Rows from block 7 of the image encoder of a small encoder-decoder image transcriber, named by matrix and row number. Rows with one number belong to one neuron. Each number is 500 + 50 x the weight over its row's rms, rounded and kept within 0 to 999. All counts start at 0. Numbers have three digits each.
After each neuron's rows are labels from the 100 images, of 14976, where the neuron reaches its highest value: "peak on" is the class under the peak. Only what is clearly more common there than usual is listed. The data: analogue clock faces. In brackets: how many of the 100.
# fc1: MLP up (encoder.blocks.7.mlp.fc1.weight, 1920x320), inputs 80-159
# fc2: MLP down (encoder.blocks.7.mlp.fc2.weight, 320x1920, transposed), outputs 80-159

fc1.69:409445472474480595505575591502475448502560520523552601528517495460497548487434470500636448602455461420591524513496477517452548623434389426578519475495491579465508478495443404579506457447557482531582554545421481477574533614541481520500523418
fc2.69:480475525558454446490449561554465556474478464563433426563542595476501526615528460517501482546436524485559471536563489530509527505468477476527431438517431507435393445499480502468561544500535469555502400512454454510612414575471454509594554506
peak on: backdrop (88)

fc1.610:595606477519430445485490482456395555423411595586497550449445542564444565398516547554479467508471469458520495484461459541508518509456471426521501513429597526437497495506513532579436480479507492466461462479538543526554487479326536542606486508
fc2.610:528502460519530434514450386500584473600565532393577512484441495560446479477484474476516537576585522513542568515450502532529476605536530511483614578426469521450573486547534466448489515545519548663446523515419440473441572500500531535469440539
peak on: face (98)

fc1.143:487430569454429483463616592545501586437482548463614517498569549539429507499457568451453506498482489544647521434607455575488465567485537434474485582461467489500459443547533481447545495534545463518427497532497504542552525495538456559496488399
fc2.143:417532460580532395523458484468487602394546522428522500483497479491469485509516473620540534513491460406404479524471513399480508525575483528549488409533451538560450528606469529529490476520519497590498553533529458521440477465493460522502492527
peak on: backdrop (88)

fc1.369:472463546515437469484494558559462514452420601495496450501528526505489438567556554634512478498506548473561487485484575553556580554523549484505463479546537510546596482439567509500494502562480430395467516438440427516465498460521391538508399495
fc2.369:520463458486404526446456419441581469536498546480500565424531446486510633415472468539506512576496527522568476466551604576491525521450482478550470517499518519567437464390522490412423486520524517398471475414601442514377503581439613524513477395
peak on: backdrop (88)

fc1.529:459560466466461500484475572435450421492470454556580494486523510520568553486493427376522561452474522554453409425541587617523518531475534498590600550406551451393572397500481463603526437485500566605491507475578442570413463496443496521440419459
fc2.529:469502507517443510482586397516409519567491413541451402547458494475594516513511534482549490530488470484484578495556507430409423539549521503407570596422503535453482532450497484512506491427536519499516478477468563502509469512531439589463530458
peak on: face (85)

fc1.1:427517476532549505505433467510491495512472511610463561419613554503535470441444579495405514542489526566375506477559508542489486510476442489509521498553477503460514491450485519453444487475465521555406462484491602452503483427473503412460578562
fc2.1:601521631453581565465439450517552497529483535535471479487558481480503537542431507423541524507498471571473515398451493459461403451509467474536577563553566488413525461546642557548573594474491498543459582470505528528447445550522524498505441500
peak on: face (72)

fc1.731:492512482432423501521554442499442429473493430496481498470509459553435490534519534506557461532486519512566591496500448554528500569477408539431542450484425531581456582573434530519492544516595526436576497569461465477554393436507441408427571509
fc2.731:491521416502515526521508475496572502546560515547500453519521508613540439440452558601548497495491515517499526529491513511553514463363537552473452531515523547438487522516478475502507466585477537509462545495447400430471504583501575408524516402
peak on: backdrop (88)

fc1.174:437493483527467474397436476458528509522493442475519560485539519457548450411496555473563457489403432449501532571460492522589377448476542516408598508480605423458489504565483486568540432567519495468529514543531408524459540556481518470465502487
fc2.174:496531454546486458468534425484480438453537501412493548494556468520538540472509517531514577534530508375462526496517549542590551427476442523511571423472480513429499567543453469405475559555564468503484594459502460463498503513530442556438551470
peak on: face (96)

fc1.548:491594511525476504495530491586444449509477542463463502440527564463518401389542534546401480426524517464481461470591541573429440588542548504471518456474447472527493520516465452475593504501519533440441507450461467547547554530522535471479412508
fc2.548:473446497523475606492531374466569519478476476577560553465518489407455485433504512522515415531536476605459516494559464442421413534431499488470527516439536467468473502544466514521547499473487487538518510501540413540526441454490516489504528480
peak on: backdrop (90)

fc1.265:457402541505512545377513572422510508572496507533494478376484523539526535556404477443541459541539490549461504497493543523531612547447548560570543566494525508541506561469485491367509402421504500484532553484476430478510570542473476513476501505
fc2.265:561610470614506563567427399526500490499566538500445510549485555445487589495561451513578503546541462491458475469470497561555496481375506526555558521498480491453590482560613498643478504524482447473438528538590507452520522468622510428445453536
peak on: face (78)